A small image classifier, trained from scratch.
Model: 5.97M parameters, 48-pixel images, arch swin, norm layernorm, activation gelu_tanh, patch size [2, 2], depths [2, 2, 5, 2], widths [48, 96, 192, 384].
Rows from block 2 of a small image classifier, named by matrix and row number. Rows with one number belong to one neuron. Each number is 128 + 24 x the weight over its row's rms, rounded and kept within 0 to 255. All counts start at 0.
After each neuron's rows are labels from the 100 images, of 14976, where the neuron reaches its highest value: "lies over" is the class under the peak. Only what is clearly more common there than usual is listed. The data: made-up waving flags. In brackets: how many of the 100, against the usual share in percent.
# fc1: MLP up (model.blocks.2.mlp.fc1.weight, 384x96), inputs 0-95
# fc2: MLP down (model.blocks.2.mlp.fc2.weight, 96x384, transposed), outputs 0-95

fc1.330 [163 123 114 135 132  89 145 134 142 126 146 111 139  96 125 121 128 138 155 138 115 110 107 150  86 153 141 155 130 142 161 116 149 162 122 154 133  87 124 156 116 139  99 151 119  90 155 103 158 121 129 106 124 147 115 147 106 118 141  55 166 126 157 148  72 179 130 138 149 128 124  98 141 100 128 114 138 122 141 117 162 116 109 139  89  58  94 134 147 167 151 100 154 147 131 141]
fc2.330 [120 133  98 126 123  93 123 128 108 130 106  72 154  56 107  79 130 146 118 147 116 116 144 147 104 157  64 141 150 155 128 147  95 136 155 111 114 119 145 137 100 135 136 127  62 141 138 111 183 159  97 124 156 178 153 122 106 115 124  88 153 142 129 123 125 138 147 131 158 133 113 164 130 133 156 132 145 100 151 107 120 117 137 124 143 127 101 105 149 126 130 111 175 141 129 134]
lies over: flag (70 vs 44.2)

fc1.170 [145 152 166 151 113 130  83 108 195 104 153 139 169  91 120 118 108 167 138 120 154 104  81 150  98  92 142 114 118 131 106 101 129 112 139  93 131 159 152 149 116 148 149 143 120 115 175 145 150 142 115 155  83  99 119 145  77 134 137 105 122 105 130 132 103 147 124 118 120 135 107 115 150 125  93  96 136 126 107 111 142 150 122 111 109 133 159 106 123 135 153 178 138 150 171  99]
fc2.170 [140 134 128 124 101 110  86 104  97 100 115 112 164 124  77  96 125 131 154 178 111 146 144 132  99 121  90 116 127 167 104 124 138 125 139 114  94 149 163 137 107 129 109 152 114 104 134  94 162 135 107 137 131 151 158 136 103 109 136 108 156 124 133 140  99 132 148 129 139 156 106 185 162 151 108 142 179  79 140 124 146  77  94 153 133 153 154 108 153 152  92 136 141  98 139 130]
lies over: flag (75 vs 44.2)

fc1.74 [176 130 137 125 121 143  97 101 181 122 148 150 142 147 107  95 103 138 111 114 109 136 100 156 121 135 137  98 110 113 110 146 159 113 184 114 127 139 174 140 116 133 175 132 114 133 132 195 163 150 116 150  95 126 123 144  73 123 148 111  84 117  84 117 110 152 103 129 137  88  98 134 140 131 127 109 106 124 117  89 133 119 126  95 136 127 157  96 122 143 129 158 108 142 174 121]
fc2.74 [121 155 133 113  87 169 113 131 117 107  82 114 126 122 111 143 122 178 136 134 135 120 144 140 149 118  92 103 143 164 121 134 142 146 147  93 106 147 145  57 146 128 137 137 143 133 123 124 175 174 105 122 150 140 155 119 104 129 135 119 159 179  97 125 122  72 130 145 104 106 119 171 166 138 119 115 123 122 183 133 120 121 122  95 135  87  95  78 136 133 130 138 158 110 138 122]
lies over: flag (82 vs 44.2)

fc1.251 [118 125 125 119 105 121 165 105 158 113 103 118 182 167 135  96 137 132 163 131 170  90 120  99 107 161 124 116 126 118 102  99 134 128 150 107 124 136 150  91  87 159 160 144 153 139 150 119 139 159 129 158 134 145 120 121 148  90 161 155 135 136 108  94 109 132 134 104 132 107  92 135 161 141 100 108 136 131 106  91  89 143 157 152 105 150 127 111  94 115 169 132 147 146 188  87]
fc2.251 [138 105 169 133 140 108 119  78 136 152 147 153 154 113 130 113 191  79 138 144 115  77 138 133 109 158 137 135 149 112 138 114  93 101 100 150 125 138 124 181 138 112 130 109 136 100 147 116 106 100 129  98 117 113 157 104 131 122 133 103  80  92 158 114 154 161 145 144 127 150 148  92 116 145  94 107 123 124 108 132 155 103  80 143 164 153 155 169 168 143 135 107 130 135 129 136]
lies over: flag (76 vs 44.2)

fc1.142 [126 147  95 148 114 127 165 167 121 118 130 136 189 114 144 132 119 176 109 120 154 146 102 105 116 124 118  97 148 110 104 141 161 111 111 101  80 141 125 122 161 139 152  91 121 121 122 151 173  94 148 124 143 141 123 172  73 152 107  97 158  99 127 121 102 128 178 150 156 151  79 124 110 109  92 145  84 108 131 106 105 145 151 105 148 121 138 137 142 122 161 139 127 137 132 122]
fc2.142 [134 138  95 157 172 127 130 155 125 143 175 150 133 129 110 156 131 121  63 125 142 124  97  82 120 110 101 164 111 123  90 105 149 133 131 162 107 143 110 131 115 126 106 131 136 156 120 102 118 114 143 141 154 116  93 133 124 148 149 141 139 124 166 129 110 128  97  91 166 125 112 117 115 121 174 129 148 182 119 148  98 148 154 168 112 103 123 119 127 153  88 104 110 130  61 161]
lies over: flag (70 vs 44.2)

fc1.175 [119 124 177  88 142 104 100 125 122 169 142 172 121 130  88  73 124 181 116 107 114 120 109 128 116 136  87 110 161 143  97 161 113  97 145 134 131 157 134 136 107 147 101 154  92  76 106 134 167 129 138 145 101 152 120 158 125  77 171 111 102 116 127 114 114 105 139 162 140 108 149 158 151 109 144 119 125 102 131 116 116 145 158 128 162 125 100 138 103 134 134 151 161 151 129 131]
fc2.175 [133 149  77 151 126  94 157 176 142 117 115 103  80 129 138 123 109 150 161 101 156 165 124 111 142 121 130 112  92 142 131 123 132 146 124 121 128  82  97 103 130 169 125 156 110 137 115 168  95 152 129 164 148 131  96 156 133 119 126 167 144 152 115 177 106 112 115 101  95 110 134 114 106 100 170 164 129 109 124 123 131 141 167 119 140 132 105 113  79  99 133 154 117 161  86 118]
lies over: emblem (31 vs 1.8)

fc1.381 [167 139 139 108  83 128 166 128 189 128 124 137 137 127 121 124 141 138 113  98 125 130 118 124 136 155  81 138 138 122 129 162 121 129 183 132 135 127 113 121 159 113  99 147 107 107 172 123 177 156 143 122 148 154 145 175 111 127 160 135 113 117 121  93  88 128 125 137 146 132 110  92 118 113 105 160 113 150 138 106  96 134 119  72  81 115  93 122 135 129 154 131 171 168  86 101]
fc2.381 [147 156  58 125 141 116 165 156 151 130 110  83  99 157 112 127 128 126 108 137 141 153 120 108 142 136 100 145 110 108 120 122 151 148 144 140 122 111 120 123 140 137 126 150 100 175 118 180 138 165 120 135 157 147  75 131 147 131 123 161 138 155 115 156 120 133 101  83 145 110 115 109 125  77 182 128 109 142 135 126 100 149 174 116 117 137 106 106  68  93 122 139 121 144  98 129]
lies over: emblem (29 vs 1.8)

fc1.92 [145 162 144 129 105 139 115 111 174  85 107 142 128 124 126 117 128 142 143 109 192 111  98 131 129 135 131  97  99  83 127 100 129 143 138 103 113 139 147 137 120 112 142 136 134 139 154 140  89 177 134 157 126 100 124 125  75 146 126 124 121 144 104  57 104 141 117 119 136 155 118  97 120 159 101 142 148 106 157 101 166  95 107 146 144  99 159 108 116 162 147 138 126 116 188 148]
fc2.92 [172 140 148 103  85 124 121 107 165 124 132 139 133 152 125 142  95 113 183  87 128 126 137 118 145  88 142 131 121 149 131 159 147 124 140 128 134 125 144 169 172 158 126 112 164  96 134 124 144 146 146  61  96 140 152 115 115 138 164 121 142 137 138 120  85 132 150 133 100 104 104 128 125  71 105 125 175 135 116 155 162 107  83 111 104 114 127 102 117 141 109 170 113 168 129 132]
lies over: flag (72 vs 44.2)